config.toml
spec_augment = false
hidden_act = "silu"
blocks_per_level = 3
scale_shift_norm = true
beta2 = 0.95
beta1 = 0.9
max_precond_dim = 1536
final_lr_fraction = 0
weight_decay = 0.09
Rows from block 8 of a small spectrogram diffusion model, named by matrix and row number. Rows with one number belong to one channel. Each number is 128 + 24 x the weight over its row's rms, rounded and kept within 0 to 255. All counts start at 0.
After each channel's rows are labels from the 100 clips, of 14976 (inputs lightly noised), where the channel reaches its highest value: "responds to" is what is common among them; "peak in band" is the frequency band that holds the peak. Only what is clearly more common there than usual is listed. The data: struck, bounced, scraped and rolled objects made by modal synthesis. In brackets: how many of the 100, against the usual share in percent.
# convs0: first 3x3 conv (model.decb.0.0.convs.0.weight, 96x192x3x3, standardized in use, each kernel summed), inputs 0-95
# convs1: second 3x3 conv (model.decb.0.0.convs.1.weight, 96x96x3x3, standardized in use, transposed, each kernel summed), outputs 0-95

convs0.47 [188 126  74 112 155 108 125  96  51 172 137 131 126 140 141 151 136 122 128 150 108 151 142  96 200  90 131 163 146 124 125  84 113 137 142 138 156 116 108 129  86 117  96 146  98 113 106 122 160 109 131 108 157 109 139  82 171 165 118 163 100 156 146 131 160 159 126 157 146 103 107 133 120 107 132  84 125 150 129 117 118 144 135  69 121 121  93 113 137  80 102 139 155 146 148 123]
convs1.47 [111 192 124 125 164 131 128 131 104 103 152 129 121 119 127 158 156 136 166 156 148 146 146 135 130 137 158 114 117 137 138 167 151 189  87 151 145 171 144 129 128 183 136 128 144  97 126 128 158 180 160 139 134 138 124 122 146 107 128 150 131 105 114  83 144 112  91  81 117 152 142 145 110 160 136 162 117 116 150 139 119 128 148  71 147 129  89 143 121 139 140 101 128 122 111 166]
responds to: scraping (48 vs 19.8); clamped rod (43 vs 12.5)
peak in band: 500 to 1000 Hz (49 vs 12.5)

convs0.58 [127 116 138 156 105 101 124 115 124 151 134 173 155 151 117 117 134  60 149 115 190 122 100  99 135 116 156 118 142 138 137 123 139 122 147 130 116 129 101 190 133 147 187 144 135 141 114 132 125 108 145 116  47 107  94 124 147 165 151 148 131 144 125 132 131 129 135 151 129 106 121 116 108  58 121  75 113 153 110 142 141 132 132 156 124 195 113 132 147  53 146 135 137 110 139 121]
convs1.58 [134 119 147 120 136 144 118 120 130 110 176 120 125 136  46 119 182  97 127 138 111 185 120 137 190  76 101 147 132 156 124  73 120 118 122 119 146 152 147 141 133 142 145  76 104 112 144  84 124 116 132 111  99 127 152 118 140 135 140 107 103 139  83 116 149 143 129  97 140 113 128 126 153 143 158 103 114 127 120 105 117 173 121 122  97 147 132 134 174 135 124 131 122 108 118 107]
responds to: bouncing (57 vs 20.1); plastic-like damping (45 vs 16.7); action: repeated hits (43 vs 19.6)
peak in band: 1000 to 2000 Hz (50 vs 18.8); 500 to 1000 Hz (33 vs 12.5)

convs0.91 [139 134  32 109 159 139 121  93 132 179 119 136 142 104 106 127 128 139 130 176 152 136 108 139 162  88 116 198 131 114 148 111 124 120 131 141 143 101  95  61  86 132 147 103 102 125 133 151 149 144 136 160 170 129 101  91 176  64 100 154 106 110  93 107 103 155 121 110 117 142 183 114 163 106 152 131 104 176 124 121 111 115 137 108 122 150 110 101  84 124 118 158 128 115 126 124]
convs1.91 [127 140  97 134 110 132 140 158 100 135 114 123 115  84 128 111 179 131 148 110 107 144 158 165  97 122 114 114 108  79 107  65 120 121 111 107  88 110 146 137 165 132 124 102 127 135 152 152 172 130 142 149 123 135 133 135 160 132 183 151 130 108 174 159 147 159 116 162 124 140 142 155 100 100 131 139 139  98 129 108  91 122 139 109 163 126 147 154 182  79 142 128 115 127 125 148]
responds to: striker: soft (89 vs 49.6); rubber-like damping (71 vs 16.8); large (71 vs 33.8)
peak in band: 0 to 250 Hz (57 vs 12.5); 250 to 500 Hz (27 vs 6.2)

convs0.67 [149 133 137 107 150 106 158 136 124 130 122 102 157  68 195 104 147 127  89  76 134 128 134 110 118 176 127 106 128 143 124 129 131 134 115 153 136 133 105 160  88 188  98 144 143  82  92 128  88 119 173 169 107 163 134 120 171 102  95  77 146 101 108 170 111 129 164 104  81  80 136 117 132 139 153 153 141 176 150 146 105 120 133 177 121 146 152 102 142 103 124 122 138 106 141 126]
convs1.67 [151 132 113  91 109 148 125 121 120 100 102  99 128 123 136 148 112  92 101 131 118 110 124 121 155 108 144 137 168  98 139 161  92 113  83 215 143 136 124 132 132 106 159 155 113 145 155 147 141 125 134 117 143 122  70 147 135 122 154  79 118 111 155 109  97 141  95 123 124 157 100 124 117 129  98 104 119 109 133 122 151 116  99 124 111 137 134 101 131  54 143 149 143 101 141  89]
responds to: one hit (84 vs 20.2)
peak in band: 500 to 1000 Hz (33 vs 12.5)

convs0.42 [ 93 127 146 127 130 141 112 120 127 141 134 117 141 130 127  86 141 174 142 137 138 100 143 103  80 143 111 129 159  80 139  96 122 127 109 132 166 120 119 150 135 126 142 120 130 136 108 157 141 128 142 171 106 119 188 160 134  96 135 133 125 123 145 122 134 169 129 138 135 121 150 127 113 174 117 129 127 129 138 117 117 132 130 145 114  92 120 126 127 106 143 132 154 111 115 128]
convs1.42 [130 133 164 149 113 104 167 126 124  98 125 137 117  54 100 114 122 140 123 132 133 156  92 139 139 162 154 119 147 156 128 126 151 174 129 119 128 118 134 112 127  87 112 127 114 137 150  96  82 115 141 145 107 134 121 131 135 127 118  96 129 141 196 150 138 158 139 132 116 134 121 121 149 111 179 171 151 115  99 141 113 104 118 189 128 199 132 140 117 149 125 144 138 119  98  88]
responds to: rumble (37 vs 8.4)
peak in band: 0 to 250 Hz (88 vs 12.5)

convs0.54 [125 110 104 152 123 151 144 134 111 133 101 124 156  92 112 121  94 152  99 163 125 115 120 123 165 116 178 144 138 134  78 119 145 142 120 147 114 133 113 127 119 153 110 119 129 124 131 122 110  73 165 122 142 118 108 103 107 131 134 112  95 124 136  90 134 127 128 120 143  87  93 110 158 140 136 111 130 163 126 150 161 129 131  98 131 144  83 110 113 137 134 162 176 169 167 178]
convs1.54 [138 153 138  97 111 117 133 132 131 162  98  91 125 144 173 182 125 114 116  89 113 123 156 123 128 109  88  79  93 132 138  94  94 121 136 127 123 148 163 125 126 148 160  85 122 141 115 136 117 127 119 141 112 124 107 100 143 129 111 140 140 106 128 126 125  80 149 105 162 122 138  97 159  69 125 105 143  73 102 150 143 164 116  97 142 149 113 161  98 124 118 132 163 179 111 141]
responds to: thin (high-pass) (77 vs 11.9); one hit (50 vs 20.2)
peak in band: 0 to 250 Hz (91 vs 12.5)

convs0.82 [117 122 129 139 136 185 111  95 102 156 111 194 134 104 113  77 111  91 135 151 171 153 127  91 143 138 123  93 116  96 130 151 145 137 116 127 143 140 136 124 203  93 105 162 127 134 134 129 118 117 140 146  76 111 171 129 112 169 154 136 142 142 127 131 156 134 130 135 126  97 150  98 113  84 138  96 103 148 143 129 124 119 119 119 119 139 158 136 162  58 163 128 125 133 129 122]
convs1.82 [112  95  94 152 131  57  76 116 113 149 106 115 145 118 139 155 129 127 129  95 149 144 133 145 127 119 150 163 124 123 110 127 111 119 120 134 114  98 135 102  85 109  95 123 136 116 135 141 101 100 142  81 113 116 113 135 108 130 134 142 121 138 140 123 139 112 153 154 130 130 113 129 136 208 124 138 125  87 108 134 125  88 111 155 163 186 174 111  86 141 123 110  76 135 131 150]
responds to: repeated hits (85 vs 19.6); string (36 vs 12.2)
peak in band: 500 to 1000 Hz (37 vs 12.5)

convs0.62 [124 123  96 144  95 153 167 121 143 156 125 101 145 113 129 102 103 161 116 146 110 113 142 149 156  78 119 147 102 113 144 149 107 139 137 115 107 100  88 119 123 135 124 110 108 130 109 139 120  95 127 130 136 127 148  88 154 117 114 150 105 129 115 118 123 132 150 126 148 140 117 148 145 128 122 125 124 121 144 106  98 106 173 120  87 128 114 119 118 107  87 135 132  77 193 133]
convs1.62 [122  74 149 128 133  85 113 111 134 143 116 130 176 114 137 101 126 101 154  92  70 141 159 159  85 117 120 112 135 145  85  88 131 108 109 132 164 118 143 132 135 146 128 152 110 137  81 100 130 108 108 140 151 100 115 110 166 115  98 135 121 119 134 134 102 132 148 106 211 102 141 109 109 106 163 134 138 121 146 110 120  94 139 162 149 124 102  76 126 131 118 127 141 117 132 139]
responds to: striker: soft (85 vs 49.6); small (64 vs 33.2); bouncing (50 vs 20.1)
peak in band: 500 to 1000 Hz (41 vs 12.5)

convs0.92 [119 122 105 150 124 169  84 120 138 143 133 100 115 146  84 144 179 182 106 131 129 108 137 162 124 112 103 165 149 137 113 136 145 118 109 127  60 128  83  53 114 158 153 104 137 152  97 157 133 138 117 168 198 124  59 100 187 107 119 126 101 130 122 147 119 114 123 142 148 136 158 108 129  89 118 140 158 121 119  70 122 138 142 143 138 145 195 127 130 156 119 134 121 101 124 125]
convs1.92 [154  83 136 114 140 186 116  97 149 147  84 119 129 113 126 121  50 132 102 152 153  78 127 109 135 100 140 139 128 173 112 142  76 111 156 134 116 112 130 142 143 106 131  82 150 111  92 127  98 148 127  82 112 139 134 137 110 106 169 134  92 108 147 116 115 104 127 115 120 151 131 142 127 111 115 135 128 117 164 142 150 136  83 152 173 137 134 155 160 147 125 117 131 145 139 149]
responds to: clamped rod (56 vs 12.5); steel-like damping (52 vs 16.2)
peak in band: 0 to 250 Hz (51 vs 12.5); 500 to 1000 Hz (39 vs 12.5)

convs0.14 [127 100  92 148 144 167  91 117 109 134 125 136 145 137  92 126 135 121 154 160 140 128 174 155  91 140 133 112 120 119 101 149  85 145 112 142 120 143 178 120 162 133 111 127 161 148 134 173 108 139 132  98 132 100 176 130 150 110  60 122 120 143  92 136 118 130 122 121 145 140 122 125 126 129 148 112 141 112 147 131 118 140 116 141 180 115 131 146 123  91 112 141 131 181 108  98]
convs1.14 [132 114 153 122 150 122  53 124 119 155 100 164 114 146 127 131 157 128 121 147 190 118 117  96 107  99 148  98  75 120 147 149 142 165 110 132 142 129 137 132 131 134 131 121 142 118 135 137 110 140 118 108 120 156 122 154  69 150 170  74 126 132 104 139 115 102 103  69  94 133 122 172 155 119 160 153 143 143 161 124 113 155 108 123 117 110 105 158 161 120 157 133 137 134 127 134]
responds to: one hit (95 vs 20.2); rubber-like damping (91 vs 16.8)
peak in band: 1000 to 2000 Hz (40 vs 18.8)

convs0.30 [115 162 127 129 143 105 163 120 125 115 112 132 105 132 129 149 125 118 122 166 116 154  90 123 104 117 131 183 129 175 136 141 136 164 143 133 136 116  99 135 128 124 125 110 151 111 163  99  99 161  93  99 133 100 115  93 105 112 126 163 111 116 121  68 120 125 122 110  88 106 140 111 184  83 153 145 126 172 135 102 137 151 117 120 151 119 165 137 127 119 124 138 147 187 108 109]
convs1.30 [145  87  98 134 159  99 129 157 136 145 134  95 180 151 130 119 142 145 141 153 110  97 138 130 157 100  80 120 135 172 134 111 122 121 133 115 111 135 148 173 149 152 124 143 139 158 105 120 112 144 120 157 103 134 118 147 144 118 162 150 133 141 113 129 142 130  82 208 109 123  95 125 105 157 101  87 136 169 110 146 125 167  99 100 110 127 144 151 116  89 126 113  94 162 140 140]
responds to: bouncing (94 vs 20.1); clamped rod (44 vs 12.5)
peak in band: 500 to 1000 Hz (57 vs 12.5)

convs0.60 [129 156 121 117 114 131  86 116 160 123 130  64 166 125 162 128 136 117 145 150 136  78 106 138 128 132 119 138 111 130  53 130 107 130 130 147 111 129 151 148 132 144  87 127 157  99 132 102 104 125 133 138 125 101 124 117 185 135 207  81 101 147 137 156 163 111 126  94 135 131 124 148 109 115 112 150 121 148 112 125 133 132 151 134 115 153 124 134 134  99 124 123 130 133 137 138]
convs1.60 [115 139 129 135 119 150 117 121 121  70 143 109 136 132 134 103 135 144 150 124 164 116 119 166 128 134 129 122 123  94 114 139 105 168 115  94 126 122 120 119 143 137 168 103 135 133 134 148  93  73 132 115  83 124 111 101 114  51 125  93 111 115 134 117 128  83 159 132 118  98 125 105 127 130 119 143 139 158 140 118 103 137 143 130 140 149 182  69 149 137  50 139 125 106 153 120]
responds to: one hit (96 vs 20.2); small (69 vs 33.2)
peak in band: 1000 to 2000 Hz (42 vs 18.8); 0 to 250 Hz (38 vs 12.5)

convs0.55 [125 116 107 182 112  81 116 114  96 148 131 169 153 141 126 146 119  67 145 115 154 137  94 132 118 141 158 147 156 140 132 128 139 117 154 103 122 133 109 192 133 156 174 131 120 149 103 120 119 104 135 132  40 134  86 112 132 188 132 138 111 137 146 154 139 147 129 144 118 120  93 123 107  60 121  91 108 169 127 132 153 118 147 175 132 168 114 117 145  57 109 125 136 112 132 117]
convs1.55 [114 127 141  98 138 108 119 123 117 135  67 154 133 127 198 145 137 156 148 112 126 103 128 130  93 165 166  66 121  95 117 170 122 140 142 117 124 128 129 108 135 138 120 205 153 141 142 150 131 117 104 113 126 129 100 149 111 116 123 121 170 103 170 153 134 103 146 169 133 136 119 134 128 139 121 141 155 130 123 129 118  43 128 110 147 104 108 124  98 127 130 109 139 136 129 143]
responds to: bouncing (55 vs 20.1); rubber-like damping (46 vs 16.8); action: repeated hits (42 vs 19.6)
peak in band: 500 to 1000 Hz (40 vs 12.5)

convs0.35 [172 130 132 175 139 164 141  74 155 110 112 144 123 128 120 128 156  63 141 147 159 126 118 104 143 152 163  90 151 109 136 150 136 131 175 139 158 124 122 163 173 124  98 127 119 130 137 131 141 121 153 114  30 117 106 128 137  89 147 138 159 120 145 126 125 174 126 154 102 106 133 126 123  59 129 110 131 131 137 136 125 110 119 123 131  67  83 168 203  54 124 125 119 132 127 121]
convs1.35 [123 108 132 212 116 163  65 137 129 115  99 156  97 117 115 107  41 149 127 151 131 139 141 136 134 166 106 143 157 119 123 174 134 117 136 153 108 114  83 130 137  93 156 105 128 103 130 131 150 123  87 121 138 138 142 131 116 116 108 123 135 136 167 129  98 123  91 143 137 130 124 138 138  81 145  84 114 153 116 120 134 125 104 121 135 143 163 138 121 126 123 144 153 115 119  91]
responds to: repeated hits (54 vs 19.6); plastic-like damping (48 vs 16.7)
peak in band: 1000 to 2000 Hz (43 vs 18.8); 500 to 1000 Hz (32 vs 12.5)

convs0.11 [124 107 106 149 107 128 135  86 130 145 123 104 141 102 105  81 157 125 131 129 155 100  93 105  92 130 149 154 153  57 147 117 122 152 125 109 190 124 147 147 123 110 116 115 122 168 117 153 145 113 183 129 126  85  80 137 128 120 144 147 123  99 115 117 131 128 162 152 147 157 128 114 117  92 127 141 115 134 122 161 118 143 100 122 114 102 157 139  75 117 140 138 132 136  99 133]
convs1.11 [111 211 178 121 106 127 159 179 144 122 124 134 103 125 133 140  95 144 170 123  83 170 170 119 118 148 145 156 167 133 188 128 136 105 116 140 158 154 147 151 101 129 133 133 122 157 101 146 130  96 140 111 132 107  88 104 116 118 143 122 140 125  75 135 141 138 160 129 152 127 121 136 124 139 154 118 139 146 125 105 120 128 119 102 100 124  98 104 150  98 114 148 125 107 152 164]
responds to: bouncing (99 vs 20.1); steel-like damping (44 vs 16.2)
peak in band: 1000 to 2000 Hz (56 vs 18.8)

convs0.94 [146 106 168 118 127  71 162 113  91 153 137 139 127 119 127 135 148 152 118  71 167 121 130  67  97 180 101  98 163  90 116 148 149 128 124 138 128 126 104 106 154 145 157 147 125 147 153 112  88 127 125  88 130 119  87 114  84 131 136  88 114 118 103 142 122 119 129 126 116 141  87 118 136 168 124 146 140 142 106 127 161 159 130 122 157 119  87  89  81  91 110 129 123 105 109 135]
convs1.94 [125 141 142 108 131 152 148  89 123 154 117 156 103 158 105  90 147  91  90  78 145  86  86  69 140 124 147 122 104  96 121 138 118 130 148 146 129 121 105 116 138 103 108 147 114  95 194 119  88 104 128  96 160 117 134  84 123 117 130 123 117 106 114 144 130 153  69 140 137  89  95 114 105 149  92  93 133 137 139 131 132 166 108 131 112 119 137 139 138 123 116 151 130  92 140 128]
responds to: striker: soft (99 vs 49.6); rolling (67 vs 20.4); clamped rod (40 vs 12.5)
peak in band: 500 to 1000 Hz (41 vs 12.5); 0 to 250 Hz (39 vs 12.5)

convs0.49 [136 123 131 153 122 121 128 112 154 147 109 126 133 150 178 107 138 113 108 130 148 118 141  92 141 107 139 140 121 112 116 124  94 157 157 179 143 156  93 134 116  71 146 111 115 114 104 116 128 132 122 104 122 173 134 115 142 133 115 121 126 113 119 114 132 156 177 105 133 107 114 144  79 131  76 123  62  81 128 132 127 126 153 143 128 107 230 163 142 128 139  78 139 146 140  44]
convs1.49 [125 149 138 143  66  47 139  80 128 102 150 178 101 112 133 170 133 134 138 180 143 149  99 114 128 125 120 159 186 148 154 176  77 118 111 106 158 158 118 131 116 118 149 153 104 124 128 107 135 129  89 114 135 138 125 150 149 143 104 117 135 143 133 127 137 169  99 137 132  94 105 115 120 107 106 150 105 115 144 133 123 126 139 103 135 140 118 117 101 130 109 132 152 133 139 162]
responds to: striker: soft (91 vs 49.6); one hit (65 vs 20.2)
peak in band: 0 to 250 Hz (60 vs 12.5)

convs0.73 [ 93 163 118 101 108 108 134 112 105 140 116 106 105 111 130 158 132 122 104  89 135  79 124 180 157 133 139 138 130 128 117 138 115  69 107 148  94 171 144 108 160 132 133 104 149 192 190 159 116  93 141 131 131 129 100 129 128 120 156 101 140 123 139 110 158  96 139 124  48 151 109 125 108 145 153 112 102  82 151  96 132 105 109  88 113 122 117 107 153 118 155 135 115 124 147 142]
convs1.73 [129 141 151 131 148 146 124 125 115  95 102 135 127 126 123  92  97 124 128  97 136 116 114 163 106 149  74 115 104 140 115 124 136 167 143  71 108 154 148 121 117 112 120 137 153 123  97 119 141  68 122 102  97 131 156  82 166  87 131  95  76 141 128 116 146  80 100 122 102 138 125 101  92 131 119 150 149 124 122 104 140 114 144  76 146 116 181 104 148 107 110 104 150 149 130 126]
responds to: striker: soft (94 vs 49.6); one hit (91 vs 20.2)
peak in band: 500 to 1000 Hz (44 vs 12.5); 0 to 250 Hz (32 vs 12.5)

convs0.0 [148 154 101  95  98 134 117 132 109 119 124 131 117 131 117 143 116 146 143 105 110 194 143 163 162  97 131 135 156 182 150 181 124  95 136 139 100 128 148 131 109 103 117 140  93 180 129 130  83 120 196  59 125 112  83  65  89 118 128 138 115 157 114  98 115 162 156 133 123 101 149 133 141  83 137 124 102 124 139 111 123 119 109 105 138 141 141 135 125 183 164 151 125 112 110 147]
convs1.0 [162 131 118 112 144 141 102 126  79 100 156 161 155  79 157 112 158 176 155 111 120  98 105 169 125 114 146 126  71 122 126 173 103 163 159  95  94 150 113 118 124 131 156 100 131 126 119 113 146 105 125 158 129 112  47 158 172 137 110 132 118 140 140 146 110 154 115 103 114 139 162 132 142 133 128 132 121 106 121 141 117 123 159 129 127 148 150 147 145  95 135 150 124 108 107 101]
responds to: one hit (84 vs 20.2); rubber-like damping (65 vs 16.8)
peak in band: 1000 to 2000 Hz (43 vs 18.8)

convs0.34 [108 129 143 119  86 171 149  92 142 147 128 132 134 138 143 115 121 153 109  81 125 135 128 123 161 121 138  89 123 152 148 110 127 132 114 122 122 124 140 148 165 132 107 159 105 207 144 109 119 117  68 127 119 106 116 129 125 138  95 130  71 143 123 117 112 133 107 158 145 131 137 132 101 127 166 140 118 125 139  73 104 127 116 115 127  94 128 142 121 113 130 127 144 118 119 137]
convs1.34 [122 140 124 143 125 135 155 137 184 131 130 138  86 107 112 116  94 155 143 104 130 166 125 113 132 121 134  98 136 174 154 161 123 179 100 138  97 180 111 135 102 126 155  99 123 156 136 173 105 149 111 116 160 160 107 114 150 157 128 111 155 126 169 159 140 155 131 144 110 131 124 141 127 158 139  92 134 120 121  94 139 110 113 121 108 178 152 149 114 189 147 120 141 112 139  80]
responds to: repeated hits (52 vs 19.6); mains hum (40 vs 8.5)
peak in band: 500 to 1000 Hz (48 vs 12.5)

convs0.78 [116  92 119 115 116 122 114 112 119 123 114 145 150 158 147 137 173 114 127 101 126 128 110 155 163 121 124 111 109 116 102 136 162 130 166  86 108 123 168 131 130 113  97 132  70 156 131 170 199  92 180 126 101  88 122 121 150 118 138 127 157  68 163 143 168 118  99 138 110 114 111 101 118 128 122 146 138 115 124 105 112 112  93 120  84 142 116 169  82 133 160 151 109 152 103 150]
convs1.78 [146 169 109 135 121  85 149 142 135 103 133 116 115 137 119 148 171 149 121 135 132 155  90  98 112 173 174 136 118 123  95 145 151 127 132 143 126 138 118 119 112 168  75 123 129 109 155  78 135 127  97 128 143 140 150 154 111 117 127 149 104 112 131  89 131 136 101 169 136 142 111 113 135 167 137 140 134 131 134 148 118 142 157 170 132  90 116 142 194 114 181 112 167 144 174 150]
responds to: mains hum (91 vs 8.5)
peak in band: 500 to 1000 Hz (98 vs 12.5)

convs0.79 [134 123 137 140 130 136 135 129 146 148 129 119 128  37 165 141 154 145  68 134 132 119 169 105 141 136 134 124 144  86  93 121 148 174  93 129 151 137 140 131 130 137 156 138 125 147 149 183 135 118 149 161 112 103 145 141 151 192  82 108 121 128 139 152  61 146 106 127 122 110 136 101 124 137 102 132 122 114 117 103 108 132 127 143 108 180  16 143 108 131 111  26  74 130 124 122]
convs1.79 [140 115 136 126 108 134 126 157 119 166 116 165 149 138 140 149 133 155 132  37 117 166 102 142 116 105 112 143  87 112 107 125 117 139 123 105  91 174 148 159 163  90 122  83 135 109 125 115 131 100 114 116 165 154  96 144 121 145 158 154 131 120  95  95 132 118 120 122  97 134 173 135 110 150 118 130 128 158 187 129  89  93 134 133 101 144 121 113 107 126 118  95 118 141 110 124]
responds to: rumble (76 vs 8.4); one hit (41 vs 20.2); muffled (low-pass) (29 vs 11.7)
peak in band: 0 to 250 Hz (100 vs 12.5)

convs0.81 [140 120 132 190 138 141  99 128 122 124 158 117 179  80 125 119 153 122 129 183  90 164 116  89 136  78 148 113 131 126  86 166  87 198 138 132 123  78 100 135 126  84 157 114 118 125 121  81 151 129 114 148 129 115 144  98 111 154 155  75 122 128 101 151 152 144 131 128 149 131 149 129 123 121 146 107 116 120 158 152 130 116 114 107 128 113 111 117  99 160 117  99 121 158 136 144]
convs1.81 [126 104  92 110 141 126 140 153 139 148 163 157 108 119 135 136 132 126 104 137 154 113 119 114 184 109 134  75 143 141 166 151 130 119 126 156 141  98 123 167 151  85 159 154 102  96 162 103 104 105 119  91 159 103 130 150 147 127 151 158  98 125 101 165 119 100 198 124 116 146  99 126 108 147  73 115 138 130 120 135 114 120 154 126 130 117 103 128 154 147 106 123 116 123 140 185]
responds to: bouncing (59 vs 20.1)
peak in band: 0 to 250 Hz (82 vs 12.5)

convs0.69 [155 121 164 145 145 106  96 125 178  58 172 129 107  82 126 115 221  93 177 139  92 153 113 124 112 118 122  97 130 140 117 185 129  64 139 112 100 111 133 129 105 118 116 115 136  97 127 106  99 126 133  54 146 144 122 130 166 155 135  87  88 151 115 169 146 127 114 135 145 118 157 141 146 109 106 120 106 155 121 148 107 145 151 139 100 163 126 132 110 186 116 102 117 131 118 111]
convs1.69 [119 119 142 101 123 116 145 164 129 103 151 178 122 145  79 139  85 128 118 110  90 132 106 128  91 149  88 173 116 143 125 109 108  86 104 134 126 137 106 103 103 159 115 152 140 126 151 126 108 153 138 168 139 148 135 106 122 136 173  93  82 126 104 171 128 117 119 125 126 154 113 131  92 121  53 141 128 136 159 127 114  91 131 104 105  97 152 103 131 108 117 121 141  97 160 117]
responds to: one hit (68 vs 20.2); clipping (29 vs 7.9); text has "clipped" (29 vs 7.9)
peak in band: 1000 to 2000 Hz (48 vs 18.8)

convs0.51 [146 138  75 116 106 109 126 157  79 135 112  83 120  95 165 148 119  97 132 128 135 105 120 124 119 124 112 170 127 121 146 108 122 141  98 151 134 157 143 138 121 136 113 112 135 124 151 131 120 117 143 196 121 139 115 141 140 138 116 116 146 144 106 117 151 137 168 142 122 124 164 123 148 127 145 124 131 161 133  97 122 178 106 134 143 128 141 125  89 107 122 137 101 163 120 119]
convs1.51 [159 141  95  90 152 161 165 128 207 104 126  89 126 117 110 130  77 152  98 114 116 106 163 142 108 154 130 113 139 164 129 157 130  96 106 150 102 137 109 145 110 135 137  96 145 165 149 142 124 183 135 157 127 122 159 140 153 139 128 127 121 120 144 130  97 119  94 122 103 106 125 105 107 116 129 115 141 121 139 151 159 144 151 165 153 160  91 121 182 118 117 144 163 133 118 124]
responds to: mains hum (59 vs 8.5)
peak in band: 500 to 1000 Hz (53 vs 12.5)

convs0.7 [ 85 145  59 144 149 212 115 150 147 109 149 131 142 154 118 101 132 138  95 165 123 109 109 131 122 110 140 137 155 124 175 143 104 123 142  94 121 104 146 128 114 147 150 121  97 114 105 112 138 119  58  93 142 133 160  97 144 164 167 171 100 126 137 141 160 119 138 134 129 167 140 155 114 104 125 149 164 135 111  92 105 103 108  97  77 132 134 157 137  81 106 127 131 137 133 136]
convs1.7 [117  65 108  93 145 139 134 113  77 121 130 127 127  92 135  97 114 105  78 164 114 147 120 173 135 123 135 139 160 117 103 108 148 131 148 127  87 104 115 133 105 142  94 108 160 111 101 128 163 133 120 155  84 131 126 110 137 130 122 113 171 156 141 128 163 156 155 134 141  88 128 120 169 146 118 106 151  96 133 109 156 167 115 106 156 103 118 133 148 163 139 143 138  83 103  97]
responds to: scraping (57 vs 19.8); mains hum (35 vs 8.5)
peak in band: 500 to 1000 Hz (37 vs 12.5)

convs0.31 [138 123 110 118  43 145  84 127 174 125 103 142 125  89  98 138 134 114 163 129 108  98 123  87 142  86 121 126 128 129 111 147 117 107 180  76 133 102 130 132 182  91 194 113 115 167  90 132 147 112  35 174 148 118 113 111 140 121 161 154 110 141 159 148 134 140 163 134 120 137 156 122  96 116 143 127  86 154 101 141 108  95 115 177 113 151 114 160 128 180 157 137 114 115 107 113]
convs1.31 [ 92 121  72 131 133  90 151 151 145 133 133 142 142 146 145 113 145  90 139 103 120 140 149  86 174 135 116 130 171 124 113 127 128 113 116 128 164 113 150 146 139 154  93 152 124 160 114 139  95 121 118 128  61 137 126 113 106  98  99 110 129 136 123  89  99 131 124 133 107 147 141 113  96 129 109 131 102  79 100 112 126 134 122  97  69 103 123 164 112 193 160 145 119 147 138 140]
responds to: bouncing (59 vs 20.1); clamped rod (36 vs 12.5)
peak in band: 500 to 1000 Hz (36 vs 12.5)

convs0.84 [203 134 137 100  46 104 166 111 133 172 116 120 118 154 156 141 174  59 143 106 134 153 142 187 189 155 161 126 161 121 129 102 131 131 139 119 107 116 127  75  99  99  90 122 105 135 125 121 117 134 133 148 190 143 102  56 144 159 103 127 126 153 142  92 118 156 153 151 106 145 115 159 121 133 110 111 118  93 119 149 127 124  78 105 128  82 115  97 112 151 133 132 146 115  98 121]
convs1.84 [127 129 162  59  80 131 174 109  94 145 125 158 132 124  87  72  72 125 113 144 103 129 142 125 113 145 100 119 162 127 122  50 130 153 131 100 162 119 140 133 125  89 104 108 115 137 127 117  91 117 117  91 146 130 114 124  91 114 145 145  86 112 153 120  91 140 136 126 112 130 120 128 141 106 154 161 108 124  92 129 123 119 111 131 133 153 129 118  82 142 118 127 123 126 133 106]
responds to: rumble (58 vs 8.4); pink noise (40 vs 8.5); clamped rod (40 vs 12.5)
peak in band: 0 to 250 Hz (100 vs 12.5)

convs0.38 [121 145 125 118 140 133 140 149 152 108 109 101 137 103 108 155 143  95 148 174 112 141 123  65 152 137 130 143 169 179 139  73 157 139 145 156 136 132 125 169 101 131 115 159 134 136 125 135 111 216 123 123 138 100 120 154 109 109 117 143 121 118 126 119 134 130  99 114  92 118 149 114 116 127 118  97 106 110 103 102 114  97 107 118  63 121  98 144 104 145 106 110 106 111 113 131]
convs1.38 [123 136 140 108 117 107 134 132 103 109 176 104 109 124 109 130  96 151  99 139 143 134 153  91 110 137 105 127  96 166 127 172 125 110 130 152 105 177 113 167 124 140 143 158 144 153 172 170 115 146 127 160 126 200 148 163 158 138 164 135 122 140 111 134 149 143 116 119  64 129 127 100 130 164 112 146 114 142 100 137 133 162 113 149 100 133 105 172 119 146 154 107 114 115 107 140]
responds to: striker: soft (79 vs 49.6); scraping (49 vs 19.8); clipping (32 vs 7.9); text has "clipped" (32 vs 7.9)
peak in band: 0 to 250 Hz (32 vs 12.5)

convs0.66 [130 112 134 130  43  89 145  90 198 152 124 144 146  98 172 159 120  80 123  93 184 139 117 109 203 161 133 119 164 150 141 155 126  96 161 120  58 124 128 161 125 167 128 130 124 156 134 132 116 122  62 128 103 138  71 119 165 122 121 136 146  80 150 111 134 134 127 123 126 117 133 115  93  92 155 112 116 130 125 147 111 133 132 191  96 149 130 164 135 127 107 146 130  98 153 136]
convs1.66 [124  91  94 149 133 155 124 139 120 142 105 137 130 145 131 150 133 116 165 114 172 128 134 142 120 123  83 144 112 103 139 159 128 136 122 138  77 136 146 140 119  85 118 121 137 132 160 143 111 109 139 118 145 107 168 132 178 142 100 133 122 113 138 106 109 191 164  93 152 136 113 153  99 136 115  70 151 126 135  89 168  96 102  79  86 129 123  95 138 159 134 137 144 127 133  79]
responds to: striker: soft (87 vs 49.6); rolling (49 vs 20.4)
peak in band: 500 to 1000 Hz (30 vs 12.5)